{
  "arch": "efficientnet_v2",
  "model": "image classifier",
  "dataset": "drawings of small networks of dots and links",
  "train_examples": 97500,
  "image_size": 24,
  "crop_scale_min": 1,
  "horizontal_flip": true,
  "targets": ["kind", "dots"],
  "num_classes": [9, 5],
  "norm": "batchnorm",
  "activation": "relu6",
  "channel_attention": "eca",
  "depths": [3, 3, 8, 3],
  "kernel_size": 3,
  "stem": "single",
  "expansion": 4,
  "widths": [24, 48, 96, 192],
  "mixing": "cutmix",
  "label_smoothing": 0.05,
  "loss": "cross_entropy",
  "init": "small_normal",
  "residual_init": "none",
  "optimizer": "muon",
  "muon_scale": "match_rms_adamw",
  "lr": 0.005,
  "momentum": 0.85,
  "nesterov": false,
  "orthogonalizer": "newton_schulz_5",
  "adamw_lr_other_params": 0.0015,
  "ema_decay": 0.995,
  "steps": 12700,
  "batch_size": 256,
  "epochs": 33.3,
  "lr_schedule": "linear",
  "final_lr_fraction": 0,
  "warmup_steps": 630,
  "weight_decay": 0.08,
  "adamw_weight_decay_other_params": 0.01
}
Rows from block 14, named by matrix and row number. Rows with one number belong to one channel. Each number is 128 + 24 x the weight over its row's rms, rounded and kept within 0 to 255. All counts start at 0. Numbers have three digits each. After the name is the row's rms in percent of the matrix's.
# convs0: expand pointwise conv (model.blocks.14.convs.0.weight, 384x96x1x1), inputs 0-95
# convs1: depthwise 3x3 conv, stride 2 (model.blocks.14.convs.1.weight, 384x1x3x3, trained with AdamW), a 3x3 kernel
# convs2: project pointwise conv (model.blocks.14.convs.2.weight, 192x384x1x1, transposed), outputs 0-191
convs0.187 101:147126119116114187144164139137093149134127174112128123182143165165125129143116091127081166132104100134124159126173137097139103128135119116147134158127136119130130141102113130135160072147162145197118106100138176108115148145133114119151122115109155157161145143159162113112128156128106146115
convs0.188 061:131094128157149126151118138116098151134138124149155137126166135120161131130133108125124119127178104116101104115155157136143162145088142124142155142118122113168151147130179151048118138113108168093118121120180098155080106141160102114103107131111154087171139112124117132170130114107105150124
convs0.189 107:132140113104149121113125095157158099104159128087111147148120140101150145108085158150129114141124153093145155150102115114123124118150161109173083071121121155124125103121134101117108092139103136113202139151128122119157101166141122096144135129128139117159150090146124115102172157159134132082
convs0.190 132:121168157167194127147137161130143100139123106131151139143172136100162124142104148129169132134114088070158145084137106145100084119160107150129134140134116127106120119144128150144134146130093129133110121125151110137148113136091113113168142135105159110098120081133138088176174120117139144164
convs0.191 153:113108165170126094152104147147160126149151134116119143087124133113091105129120122100140144152163096128129128076119115085129121093114168119136138103133136095138092186120124107132150089164130119101146091108103151120125095090156162111116109099184164157105102137134107094126126134123152108139
convs0.192 087:133134137141132150155083110129144191129133106081155108135192119125110126153115150129151149114149135155124147121090106125160145141133162116144137166133122145157121140163115123092120128136118112121155123148138117090129123137104112143188120115105112179072108098117154126079107182096141131127
convs0.194 085:103136097144114083129116105119135118130127136132106096097094110159171105134137112144072097095142115158138108108108110121104130111145162147103139116153106122121132098126175157126108079106130147102113143110119125162169102161151145106120099169097095134111073107131126139141139163183105151123
convs0.195 096:110136124142173102118118162144119118136132146134116084120157115069121099129121137146133105118119158148144105126135132102132105108104128129161100155168152140120149107104189157118121081105115169114124144076108124085094141138149148068143107126094138131165123103140138108124134120093136176094
convs0.196 124:103117098097128135099104101186171124136149096083130129086098160137097093138117094142097109137158107124117116127159106130156126083127145088119128132107092135165133124108139132127099172152119106090133136096125167145115128101103102127151161107112106144115092126099142083141132104117104138168
convs0.197 083:136124166129117126124114095119137126111092120087091117169144128171123151132144141120127112132136110140144125116119173155110152126121124133107095142145152086134160115089137072145131142177082169107123153124096112122177089066111122136140122098121160111168110143136096150105127123086104139156
convs0.198 080:096101104107122091090137147095184098112118115073107116144117119135093096116134150116108115113132142141135140118087116136105078150114130161116133141117130154108107168178157139105084137128110103130097134119147141095136134121098145146105086125098095108165107091090124116114127151119073121127
convs0.199 088:151125149147085126139118176133189132136147140099113121134113142134110105148156064146136134112110107127120104120136156134115155170108128131115149121130141110151167089146071128103121147079138135143110154151166158092110097131129096140135155133110138132168120170133110145095079120143101121168
convs0.201 107:143120101126109117082123124169118143091108130130137097113119100104117111125134171102102164106111137081106118129122172175132123123126149133167118128145108146149152133139163134173135107115129148121117147083112076115067127153128111093122099132140120170131142139138145072158175138127112163104
convs0.202 074:143133092134156130124139113132104170088116157177164102086090128108133105137132068126179089152132129121159104118145138112150103121126129133158106115124093103127161056108136140106120161145144109107113131097099127154146134121119143153164101140108102115118115144157168109115127111160148100116
convs0.204 071:090131131117125126142133134125170145094118126115112118077139117090159168115136086115151127104136109106124110106127111142118157114116169096133116134132167136146103148104144086150186144093117148111127132095148176153139186168107147146141124122127127098140105119178166121127102085155165140114
convs0.206 094:122125160178095129100141132105147143166094152108150139139136165122129138113117112090134112152097124128172111139146146133165126079103138130126114091086113177164111127127156111111144112106137139090168156135109092080143137132120130159141162128134167169122125124135076137118136101165113115086
convs0.207 086:140165100095135126140118131152121113130107071106109153112161109122127153130141155139115131091135114118131142108145098112123113147136113137101145123139091098098140158079190106104097120117135134136080100136150187137169123150101133106162126079103128128148162131056121101125129141143126133153
convs0.208 091:137137159123115105099106122116140150155129144176147136086062100137119106126101155106122147089105119143127105132151157146151092128166124119133154141111157111137065122119168150115129110120177137170129143127179135175123129083126174134086102107116119119118112152126176135137137128128142138115
convs0.209 078:146177135153134090150111138121138098080152133144082137113139140084108154111126117117119135077109156113129140107127126115136157093096135148118092110144070114118147126148162144107097192144129096159115161099158106106111136124126165160124157132125128104082145113126123165166104146132104119133
convs0.210 085:123106091086101097141072099135121125129087119080115164115078109152127146168151152144139094157133101123141114106155078127153140118126121135126151111128120119142165155145128109131112164121126180115084137099122160143131126113093124178143124180139147109106095142126122139121144157102096115139
convs0.211 095:145166144126114115188142105128149119138106119112135128145117154108096136131162117162064134107134117120134093175141149175153106117140141128114075085150141145095169139157141118108141088143123097167163127124145102117110130107147112114128110093176123137157130132151100117156168140147110101100
convs0.213 085:123131146127129149129137072098096114133133155125146106075145181138128097067136109124064153138154152178157153168163108127151148135129157120174127137135105126128124130137131122126148101141092123112166132138100144111085111136112121087115088122115091157103131130081143108131130128123099128132
convs0.214 114:100143157130143121134145147168151126086191118096119148111128108099156140103109155088136144106145162122160086126126140137148149071133123116103160167098146136178116176117081108141123143124147143145106114130158097130136147158118089129137125146120107159099121127139166141124164132160142173127
convs0.216 104:132108089108112091155150122137154091124097150160099174134115142121116128159146121122137152136132130115148155120140102131099094134194130079125131153108125141154101106106108167158147138128140156100147128108148094118106047136111150110135119137115090124153109128105144144123110112099191122143
convs0.218 082:093162105114090157137090069158164098130129092153131158095141145090115148107111124134174160156119189147119136126137125123135156178185119131137135124124133115150160116102102158125157093116143139104117117141119162133162145125127127137151148075127118114141092149115143125151111086142132132126
convs0.219 099:094188118131098140124137087155128152128165126124130166138126146105120169116177139167148129139098117104082140134104091108108129145140140096153137149163160119134148164095112115159162102090134122142126133141091126147126131114138116145142153102080104077135147128079107135162143128089143146119
convs0.220 093:167132104178146125119133133117095131095106132092112129099163151110121095158145129119095159147108140164115132155149096124122117128143095108133134132121090158091122111132109135116104154086153117109141088135123162170109146085157167149084130097134148086127078173113104140122147150133106159116
convs0.221 078:123123134131117152139145172141139130097147141163115158108154150111109136101140121134157133164133170184135118085134130113168108151094120188145142155129113154089169104142114114090131085125121118125110082136126109150132136137122160125126106135177109130169136163112119101145171105077127119097
convs0.222 125:122132106133095112132125149140084119122127097154156101076113155136089113054122092122117098107150146095131103156131130110160143126116166177150135157128124091141127153143150116094140051121116126164136135142105124133126113129090091156131135107123113145155095100109129134114121126139113155088
convs0.223 101:111101091172133114116124190124156146144122101124160130124090141125124155116114144123166084117100146132165124154122119148151120153124125120163156143116100096142136141130118128086163140126137134124191099162144131167148099156138162129170155120118175144079163141098157137101154142147136115131
convs0.225 091:134091117144177096154121168131095121138133112118161174151117163152136064125117135118130093153103142135134136108111134091111103092137095111118094127100114126137121139142099125103132095147096126144191111126100111146119106114109114168153113105088161091148131146120113137128157163154108167151
convs0.226 102:155120112154150121119150151112115139087124082140129125133146128166130072130112164101112125145114105103128192116151108086103168103106121126116135100122048150144125115128136100127117123125101125151128164104122145153150126081082167150113088113110113113110120110130102087115146121096134135121
convs0.227 086:110145149086124119154154123130159140114135100101139098167111167124113149109153119099115166115138097121133101130105146148082148086124110134126138142148110109114092170089136074140132161115123186175096119157167125090106133128181117140145130155133150149109135141134159178136138114135118153127
convs0.228 059:107102106104123108125126128140122173126130136130114098148125068103130149156104100140152162181115131150170126075141136095149144128141147129110139112168116108115144144151124126070140162146135124120158088133128147174113150174131119110125137081131143153079136132132154100156139159072125134117
convs0.230 083:147158134140133111155136134118141099158108132144116188149114146138098129124175148157118115129124114106117117088158115140128149096164107100091119098127129134112163115102080191144098088176145167087090103137115122158132074103152097130123106129119088121112138137122127122146159141140142106124
convs0.231 076:127122138104121123106131111115121166086170135135124114121145120099128173133105168091126145142129099152166115108076184116101133164116124112148106196116133094086158097123152119109181159117106122145079131105119133161126147138143144120107122160121107178137121153128150130117117142110130102151
convs0.233 086:125141139103132128149146086149093058111177117140147127112139160171083124159129136093154179126142158146132151110115083176129152136089131162118141123145100110115098142128166138140122119110170092122115117126162123116160119156140150102135133111163145132153164107150133128144130147116103091108
convs0.234 083:099131127134144084159142127160136133126104122125125131119135092099150174143134130095109144135151130153162111125166130164131162092149137060167124124135118080153084137099134080149159138122127166140101117113148124119095141121129119121123120140128062127073108156122141133131133143146144187111
convs0.235 092:132121136095164105143131161136100090115101157109083115096136117112090180151100124140124111137116066152155103142111111099168179131096160120160118125152123124146132139134138113093170145125105173111113111119152144149109125126109187153161150158127137108109120135147138149135152117159101148154
convs0.236 089:121133156128117093101163133140136122124152147094117109106107155121122142102098139118116154160144144144138138132166132121152132125120108149128165115177156178138139145135129101164157137108126144157194103132174119106115164142132129152189134118111105154077188174125103123126108165145142131125
convs0.238 093:124101136128093142125133087131143139122096086080147089139169142115093121069131113144099135089133119141155129176144142081113110134123173155126152095100122164100149137125151139112113125156120124174119119134108084146118093102170119133133113126163156131166157146093122124127162124149113115104
convs0.239 111:142106121161144108147151125154136146132123113187125103121124184105143130140156115077130145112086147105134109100131118123098126127143137139155118157106110151142120120181133113126122172102092134166107115100142105119130114092113149183135142133122162116108113155148134145134156166176095116062
convs0.241 073:128158129149154105129151147131137108100102087112156170120092134094153105114105145148127132184100095173150123152084129170148164134137129160158107127094169103114115154152109153155113129133151122128135141154161133127145156143130142164115112110103151150109090153103159139126123138190106100117
convs1.187 117:127108125113091101100104095
convs1.188 116:115090140080121114127142156
convs1.189 098:134118126129085098121100090
convs1.190 106:130145167138157147145160156
convs1.191 094:151145151139107150151150170
convs1.192 076:123093125114094160120145163
convs1.194 123:135142150157179154118143127
convs1.195 088:115104113109105095119098093
convs1.196 102:131139139130101083120162097
convs1.197 123:135064120120143116114115139
convs1.198 086:083116145124133122148128080
convs1.199 111:129128120119099088126081110
convs1.201 084:137132140145162147093154163
convs1.202 097:107091140125123147133148079
convs1.204 107:129101157104135112158086127
convs1.206 093:127115101096161108111092140
convs1.207 102:134120127103096099112105086
convs1.208 072:116141146137110101156081108
convs1.209 084:113127117130096083095123102
convs1.210 145:098147136105145102164104150
convs1.211 102:079098115113146109119152119
convs1.213 108:134102113102124119073123107
convs1.214 128:126143126151112104128095178
convs1.216 089:124143152120084111090136151
convs1.218 091:121118128107081127130127079
convs1.219 065:133149123144159165134163158
convs1.220 097:132103127123119160098167160
convs1.221 112:093149144158083128148123129
convs1.222 124:134119121110126141117174176
convs1.223 065:110169164139157151109135125
convs1.225 103:135164138143159152135105166
convs1.226 119:115128118136135168146149178
convs1.227 078:133125165120121099088160114
convs1.228 102:108124155120096157113097098
convs1.230 096:144131129122071090133114133
convs1.231 101:171103128159120097139150115
convs1.233 094:142148142158144133116131073
convs1.234 088:091132114125130147167105093
convs1.235 161:069136110131144135152106131
convs1.236 078:105143163150100093143151126
convs1.238 114:109149135109119098153102169
convs1.239 098:118123114138153153110156177
convs1.241 104:155114127130094120126102080
convs2.187 107:106088117146104142132094126094072158114124095152098118097152139123121106107120123114133155097072118123140195157116114163151126141158116113074145114153146128153145134155126155099159182143134104142104116108144133113108126130118143162135107127105137088123157154130143109142159163150119164160128127139141108135076124071179169083100115181149185127131160129073139126101109129127142144155087148153132130127157117140122110115149127086104136124144122145107125159121118124098088160134117132097110117112099132139087114122115133159154134147173157130106107150106160147148138161124128116144
convs2.188 068:139143113099115152125154174109146138200149118120143103107129135146135160156148094119110111143118135119118135186155160101121167141129127163108066134099113160117092160112108151111147129112134137100083116129168136112127166130113155140127157160142092109100098115168121099135137136114115195162135142139088120154114131161112153097183114133102179110154129160140143142129094100122155124109094082105117131091109141167102122123154142171139120087124095127150151138149127117154133131153128150124124160131144156126168102148114118115127117168119127142147135123108143176143117082102166136107
convs2.189 144:097113105129094173172105122142159109136117107108154122138133105149123132059112057107140179106132088151138142149168133146138112125110127121117124132103180151104135149130167140117119173082146117141132128144159123127137102140105110168126119115148163076109126157093153159135140130110126166126122120127099140146155105090154145110127107197160088076134147136105137097098090114140093174081142117129152128163141172120108134108183125122116121148133142112113108148114103102153128101114105114153133151131135133104123138160159106123081152113114113122133132094171113104137128128134129139147
convs2.190 126:147122165136158139143150141133146114090139123171135108157168134135098135084096112094105096100110157102116113127131070142082129134171119123111132167066102173164172142137145072135090112142117156150153143157113132114129141133195144154146125107119105146139189096131098149115107142139104120105113076141161121126138153154132101101107143091151120134116189109133150106123133145132147148119126097137134165140150120108101069119141153132131147112127123142104163111118116127088121079133177130134117157116117169144098118128124150118141114132107139155171132112140140115110128104117117152152
convs2.191 127:131151136123133101166118093131172150118125133147138156135092139112146119153122119138101086112135127136115096125131116073121081176111135091087119133113116112108128133109118140108163100184144140129127117122110177161100145116121128137180111129115162118131134112088121139095108113154091153072140127110152174109120143138142150110127155181123114133126139116146132087114089128181087133140135121087143157127133123114125123103166117156093132124109118139183105176152114083113113129124120113146133132118105056179155137140130127141147109132160096130114112162128115112088093198130125147143
convs2.192 083:119171124153109097124118123148146125122130133107118129125106133113160109144122128095134172170141092105129178105142140133180121144112102119115132128155138132130155166126170118137145138094072110136145146106112141131154175125138130144133159091133172151183093086120157124148195169149170139136147159139096122130121117147130170110088131112139192115183153121167135124135107114132105133114114108137131154136117115110140125146120139142121109147101097074110145094130141100152143093131152170134113118126121114091104097112142149140131129154137152122140066101138168178155110163101112133098
convs2.194 097:180144132146165109145160152113122138123135148086145114126171149178104089156110137135180091117167164131138136091132145127122109095162157119103153100147131144129093150098153117111091172158123149148155110130120097135109123093137137152143098203134149078120084107123139102112114104106115081131092146137120119138157129130122138129144143150146145148102089114095101106116121138113181129132144110116149122138157135133079100134105175106116097148109135082137095137125129121096160130116145128157165138098143158075123124153092105134145145174162163160108133130101153125120123121122125149126
convs2.195 115:135099115136135118124144127123160124148143125100186093150117154138111155156086102161130108134088112105169148129144142092139155153129128112131095116120116119116150138115145136077102102156145113068130113118154155123105108124134146154145114132162133127137121129140106106132119142084167178125118094140096110143119124082112118120128125132148124132120121173099121121106143131097156131107097094132129128136125148091057115115128166148111118080119097145109089105142116112109123133147141189094144097153139115159091054113098122107143065111074145099162113137139145121162156099121163133117
convs2.196 096:166114094122146121114141135136140116130136102160120115109145125131113112146066137143098143110160122127119120142122073123186129147155155138098083109143134130103132146148090157188139090138175144155151150134111192139141115123106114151119126141081158141135069124097121124091150145069088098135116166126157165121127105127158092162165154142155113121181103082101158093120094131146108108176144113107119153158100120121151138103120108160087136152119141178148133120114107127127100117119129110128116135118103118150147109116101118134159099101107136145160121141120116153151149142106133096130
convs2.197 080:114173125165116119149118183099101174125098127124147126138145086141121130125112145109155161145125139134128133098135136111131149169146167127139106134133111111131108084124103148136121130156123112122087182154105134118118157138113107110162087086121119064146117145174124168096131121137106110164143144114102117133134169142145107113123162131111093121141110135087141121105107106118071116129111104099102120079089142085131105139125115159137099153148152112104124094145096100111163162147103162150107162080122113156136091151122127140153149154133100085141133087153108128149106129140060143140
convs2.198 093:104112170131151175127121118142101082144114118132154137091114131133115128125131159090150128107127142133124098101102098122086123168116137124140124134140143137153128143121118120143137168150142084088104092141088143093154137149122133163082144142178105128103117106087097111175134126081127116151130122159137124161148073108108150152123146127090176119157105126161129120111140131092102142106117077121178170122116135112140134107117107138166130104128132133127142110115109164151160134125128172116108174121094089126172091146157134091112125110150109080091099151134132140102174154166119120092
convs2.199 103:167106099092151124099142135148109107135133125128104115095127133138146149143096147120124128147153111106105135164125126117141149145169147121099136127177123112139106094162109127179124114108129143207112168157116129171140080103156170121109076122153081119131123149128109190149100139105106087092142113164093125165150172144117150137145160103126148138132111091101145135134131137122121089128103127119143137095138082116127156121141100144102120108159126127108179139125132187107150118120155131087168160104127112176136098145132119163094120123136091115134122088133158121133160110141145136148
convs2.201 099:103117168139123118113131128174143158109144131132116131152133132133162097153149189142121126111131111145133146133140105121118082092089156130158130142147176109174119105137127085142135101142114091111126151106120126169112130144111123149139148118065137125136139141130117122133190107139145132170134111117134119149110142118115132112131173117124144107097124101120161149117139115139060100133102145128120094097144126121170162179142066122148139146110115151151100142106115118120124093120121118125106150083086136082141159099129088102108169110169153117172169122104116148130151147170079149164
convs2.202 080:152106145091149117147123098135133123132141143142132117106174180126141093108161110147113081127114139137098130134167100142123185128167145151124144131087104138137136132150088125129180145104159096100130102117109102124140155120110130118111096142137151076133154168144127119122129099100116124125139147176139131134148121120120109131139075108116100134109081140189110144148089136175130114127125140153150139104112156167136122121112124142103109126143125119139148129171141122152086078106131090136089057126105143130087197131126117164127132105172132138132131182124091112135085130108112113136
convs2.204 091:151122143127127110104124152150121152141138102124115127139144147146150155131100101133117163150132142115167154092145103145124124132118139174172120132047133162131086136152126148102115098166130152146086124127152109159084149110131088127092086131096129175180130139149145138159117104095100119131144137122102113087131140124139171134150140112125151150143120163101159183174167167129120100160125136117125120162147181107123103180133103171124142108130096139090077184116152138145133074121131093120130132116148118114122122145116131163118119119121150158121158123152118130107113134142148136175
convs2.206 100:152123107175142151093119112184131124143156137122123147127144116139162109161116131122114092149097127151112143153100107116184141145112061169160129104105103134138083104105120129131103099106142140133134177155141130139097135136116093119160116115140116103148156171104144121092156098137127111134140104112115161130101083140087132159126127157119127109107129143100151127087138125137118135080138106078124051118123139141121154105118162145109121125160102159100128146132127142137148145124136122111150148158125111158156108098072103085145147121127139121122160121159098043147119097143120154137
convs2.207 103:109144155132121073085137131102107119115151114106099095094172131131130150101150116134136153188135161097111131066124115131168156094105098112113131074116135112111151152163115107155159113150130122127114177173142122128099126142130075123139127083119116132128150128092138152094083117092123104143133124105113116094107147110145085107137135121089150127128093085117107138139109098158155112117123113097141165174092157126154151127136144136104084178107118127107124133130148096154126117111129141099127116128096129137177141086127142091128152116113147114112094119138179113124117169107086125128
convs2.208 094:152134136131131158134083113145120117119103121115110171199180171120129123155152084122148160122110090153110137136118128123118139102101138159115120167130099107087156115177143109134149132156133135128119141115177109159167138126136149113147176115127161140155174120158137159103121096156135106105140136148116156122145127136160158106097148123108113167110114142156104135115121087098144122110090105105125166131166132161145119116162152092161116105146102160126132170119110083124147115094102108098111114117137133098105112138057155096158160146104121127147111154165147101116120133093144112097
convs2.209 084:072152116145123104097151146112126124186111140110151155156133098117077142097151125080163116178164137132154118151186128129183149141123127140139129149133118137118084128156142139113147108193141123127099134148135143096113126126120106102155153116132120124115139126140118138071114092125124129119109160099096123086157102113118098159098104149102109110144119101121126144137105121127149104148106080097111118158090149094126122134117084174158102121154124126102128121146144119179161108133143094147116128124099118129161156135097168114116158160107110082141101174148121081142139097134144139110
convs2.210 079:104163145102152128089112137141090163159091119142129128132135131107138098185108104132120136124125110085120107105132120099083132128127134100149114150063136117134130142154119148151131106170122151125159117151122154095148160075148116074095070085094115136133165117187110097146117142135090122116117165175118149118140169127166140115127125147129103092118158092122155135130128144143115144179141093134116134143112190132108139111151111124133110120124112153105083191153114110100134143168146173146117154143104106129132136163158134102095154097136111141125140140147121097124136116112133119137
convs2.211 094:078146100149133110126129148148107099113094115114123091152087098132177093118132134127136140166112127151132086121139129143131127145083134115096142168114103122145095129103091112182074129148120102122142131141116129132153109100111122175113149140115114126111100133154113132110104125106123145137074147109096118116167129080128131129115151158119124150130118163093138142128162086145144110103097165128146160113123115138121112160112149120110136165132109129147086078113070110161085198150150130121109126149163097134148096124154123124145158063079137137167121090151136107113123149148123133115
convs2.213 088:133145167110152126104119102174144136101145156129129134155095114091151172111130138113106056130153136108146175152141108129116138144175091152106155109118119119112147126116149156127111135122118131103140109093117136129119124125074137095128104174127178109110130110121105115210124142098094112120138155138143096093150132169126147173104106165110080116114168159117147129136139131135127140120165146113149147107132148149146139147146105144163077153157140111122137150121102131139070153112119126153132129110125165114101158124128154186086150128155106162123119112090068124113133150136137126136
convs2.214 106:088163130107123096096140129126137131081126137079116144112131080147140103155092078135107132092123095134072100138146157129096131130094134133130104093151128138144125168132182126142143077136117157094162113138130129094143160100118131107152143105126125125130147115126101116131139164108125093115126110149128184131158126109139091116145118132119141137130104091134174162081119143124137117140121103149094133145111118115138155137128150107153170068105156122182124099162133109113157116106143135129120125152131099167162121161100123101136154141111096090118141138106170084163164158162099136087
convs2.216 082:142112096159111103136134083142120107119101157142128093165124129112175120115118169120121114106131090130123121094091133122175153110154090119141131172170132117109093124114109164155101104090150111139137140102084147165117122097095111107128080137155137120114111148148154124120120068143104111164192130157115152107121127109128125114128120103126156156143178118128124154109145112153129140102097138104123107132128134090140092116109184177113115156133153126123209168082114073127097136102124127143123105140114132092118118134125132106145121116110117162148132107130128140147173079139121111128
convs2.218 086:146171123162152111118132139102112119122124146112108123143155172136112096119120142168104127120136142142154109161083117155171123134113164127142164099176155123115103136135136129137111112101169122128116138093166137128133164132115136126173123103090117122122129116176118109090119133153159127125145095106127170103156152139166060089139123094081135136123153125114065143151126078111127142113105154101110104118091140106146102131112114105097123140093126102145127109110159098090119136067152133155093145143104156113126133128112128148176149158112177140141165134116115112120102124145067104098
convs2.219 117:110106130095100137154147140124113111096106119119179131108141132126152150119139117112104117128139106102128110097094091166092110156122145091132118143053181074104146117071106085110127108149107167133163086171106161116135159133112178105134086088149107117156156111140147154128149142162097143129143178142120146159144092099080130130090149162140095175128175093150111137095137100107137104118133142137122128127098139128123151112144145146127074118124148141129127114106138127130118118125113115161116135138176131115092139127093122132110093104095120127143109145148092137133127152117159114149
convs2.220 094:120098095154122140140136162133107094140114141117153134081146145101119137120154125159121123110106106093149135101147119117133135132163116111117116155118102124147122135116137119113117177122149140145115086102135127164125132131137113165098145149100174147087123147130115152182116138112127139161128126118123101106132126176165143120116132100093084053131126094114121123161165106149119157129092147154186126113131115113166112131126117026097147142172139153121098141122124145120142138107123134132120164071160148105129121158137134138106129086103141121097157107137159155114151125058159118135
convs2.221 094:115135145116126103128112132165152137085128127114139171131132142136106123151086113110081121101099109146145131148133102102120124124129146119118155122182097169142182130141114125108137143158132145127138190166086150131130157142086091124130149083172138134159125096115152111118147147168191146139100121103115150142124121107129143104101114140144137164141104117103125115118124131094107161124140128152127088126106126085094143113127115104157162129121096148108126133144175094111170107083152102148099172083078124106155063109105129113172119108125116135166158117160141142138159117136120160133
convs2.222 110:097092146071097142120153145112141125134162131092121170086144131156147135152095131131142134128125166124114135160132113156123173109135144117162140132088169162128144106171102151117166131099142099125098127161125140098113152094139129161130147136151131089181134106145106152152140149112158129114088169168104097108145079093159166145119084119170127122122112111160104143116088123137131113156130100173122155086150090129117139145151134122121133108123123113138157079160159094131132172141097105109117096079164147111158125110139136115103105115128151127139114141146117142112110119111133192135
convs2.223 091:145106050129115145136164182166078107112129153115130063146128140131152125148105134143127140128140095090120086146108144111096123115150155119110111139120142101117138134101121118127131078118141141114119139110108134110171090132129120113128105119105110132122092135174094130114119097155133128176145130160123158125127127118128075105140119088139154149096136125094135160163113083110103139117117140118105103159144124100119129137086114117089170129149134099153124161115098145080144140159136126128212123113078154123110095139098120101158144132084152151116103133108144151097117126123108140087
convs2.225 082:117141090106172129157127113139102101078125150148130087124178136177157151188113118146120110115145153146134097113137171118110113181156108132104141103172116118106124113127162129103145138157137105105094124140114104129105134124117099097121140153147126144154122120146103094129147154118166105130194127118110127097112172167140135111119104136121151162098136134135117110127090144166127133136142104124163116079169074124129081143138105175129125097120103087167162118090119137122152134100156121127188102104116088150134123109157135113120109109102128152079134126126160129112122097146123132153
convs2.226 092:110093176128124164156116150118119113120129158132146104111123151136153108118172123128101067142125125110114106181127103113141098163183154120116134146084132102130121129081086101114138129177137110124096115116144129154177177117169125135125097157130113102115146141111097147168113164100115095118115073158098086105143118144079141132123116141128131141096132176137120096141138142117151141102125112101076116128133131111138136148141095140133108154155141180109130163160132136125121167117176091108093140090125100163113122126107140180107108125149115134133137131123098117165150146136132104170
convs2.227 088:140119166146132122126143115129126144149161114103153139137155122152124197090123106138119159171150115159175113105107151144131145112124118145141144125130139146126077134079128190083102139093087137124127098110150165160111147068110092149162133160162129139091114141090134118100181112108126132127145132152113169155122143143126149113125103129141167142112106098100121151097171114155149092147088131143118130139140151131159160131140059123145164143133153120096131178122110174163129109127127086084140080134160118123152126155129129105157131115135147146156139152132120122115108141129139126147
convs2.228 068:152139148139136134177118151119134139119100109120122127096114090186076173132135149123167119090130119106140102113142174151136160112116098103164122138067110132148123116134093156095109161158118146140152108148135139134098121123154140131132107131128138102121135118085133134111111128146164160117083077128124127124150108140148170145095085133110147082127135139132142142124103127122124130121128107170138077151102146148152150134159186144135113138099141130110114116115156121097112157123116160071132115166129113128156095095128141139165123126145197137138093092122121099143090144113206132125
convs2.230 073:131121142123095090116080111134091143123145102115084100136121177146102133190162171183147153119081134129113131135100147145104089150129097106151117127166122121094081121138148120140113157115181126156101109133079122149136137150126150095141150097104092120108147122151137114110132121153133129147157109159134148159148116128160101110093135130135103132094130132150130143150104093146115183171113134160138131112123128101164127096111120114067123168060143177118139152115139134127127147119107133152111105165126108128107108107173124109156162077123126126135135123133157093154113121104120152123
convs2.231 082:122110130127093090121106158125130127157120168155129095154141188151141132114139125095106158119151121163117139122159135139081171155088160119088131112074077147110139129107123125138117144176135125114146160145102134133119129149103147135151120058139144128161105115092157157118110132119163117090095089104122130147156140106114151131073136139161116152115173150132137110154115128141149111114126133134139132144096146187142108148097139095173133105163138161115111141080165150150116087134126115153101107125154131123129121124121108150162104139115152113104191141107082163115167146139136125130
convs2.233 081:145115123123120116149146137148188103139096130116083144129108113125115166142116178166106147086138124147117133156147121159103100111111125100148123130137113130112112130152104104069174085121099142099133108133138128119088117141095180096159135116112145123152137152161157134117135114152097134099132110106125145123146156116125123115133166148092142102113159127099115127101063128112120147095136155129092125112153157131116119062114190143120153107108115125117166124113053131182141137126110116093085093130171143111154104149136114101172173123158146123159131113125139102138123105133124148116
convs2.234 082:107137133135134158106165138138117097128136139096117153121153129145109121113133130101131131135126144129155146119114158147176151100167145130128155152120122116137084117134077110130151151139083150096116164134170128168105133126154128138137051127093126145145121132165129178142119098093092155110138140108138079108119146096111139128069130150120163165081131123117117162086125136120114149129156158101168132127156135145097136143146120176139134173130111103122118144069098151140096137149131128169139106100108081109145116115162148145137147142111162099125100087180152073120146120114106135102
convs2.235 080:131107113141173114161149142117120132118137162141111154159117095064088123108124112133103117101109105103116097149140152133152156101110174117083147117151174135122084143089140133156070117126131108120104116134109123120131138059124138125113072142123085128109136163108122155101165138102101105133113143109149112103122134139120124132150128143124121138133114114171140113101121098185132146144054126154097088128158111132102108124112108130133131092141148119113153178158105100158083168091154150117137095140157131149105102146151098121136106100113157165150128129143167110135114106166148133120
convs2.236 097:134118096158115127164165144094112171137165139094166126127144095170124110147149121141119130123141108171131151134164116144138190112125140140162110131113136142144071128112103078140158130169124160114120114098147139116101137087133088129120127118161147117121129091107091153117165150117128105163134183148104110137140145113159106128122107120156160122111103148089124154165107131170087104122143144136179147120148118137153129133129080120100196137160160105127160128120137087140124148091137117121104103136113188152128096120143129132081126122177153129145100140156110157141142118126115165124
convs2.238 088:143122182147139128103118076106181180141121112150152137113164112157142128111102123112108093125163134079177150114133174146121179143157097168137191094132157115116086092134153150146131111093096151136122129111134106122095121119155098134140103148142125160119112125136125166103119095138127130082143130134139133130156091127126160103115160112146116105167144102150095136135121151121125119128128158147153104133102101146135151091137101118164120146150108127128167145172126153153174076110135120119101065130125151136171161138123106104152101159111137104129139133146091120121133128147142150162
convs2.239 104:111095081170107113136162119168098111147148146151120113079142125132172142121140128145121139115112177152117109134119130111107135122145110132159142141117102128151115116138136143143074152165143084152101143106115133100158116155129087088098148137152087118110162129115105132148152133163103133126123127126114098113141124098185136063106126172174133090127187138151162140162130112122104117159109098150124108144157132114115101106125125123085083167107116139155091122115118093080087169116159124149144111100071152127148132165144146147135146108130148148121125126140142102125093129083121129127
convs2.241 076:171081160127105150129158109133115108104090141131123111093167122129098156098112095151142152094144110150122097119140135105185130121136133127144140134124145129122067098138107130145132143117130071140164131106158105143140151151150123108117158172144127153105139139163115178178078119135099101095147143137140130135132125102141112142135119081131159112125146135108094104123129139100131103130092159153152117163131162093196138094186167146148165130099149104116130109161135157113188110133087152109081135117141119149105130111126107103148123123172114117144157107122127144113131120100137096113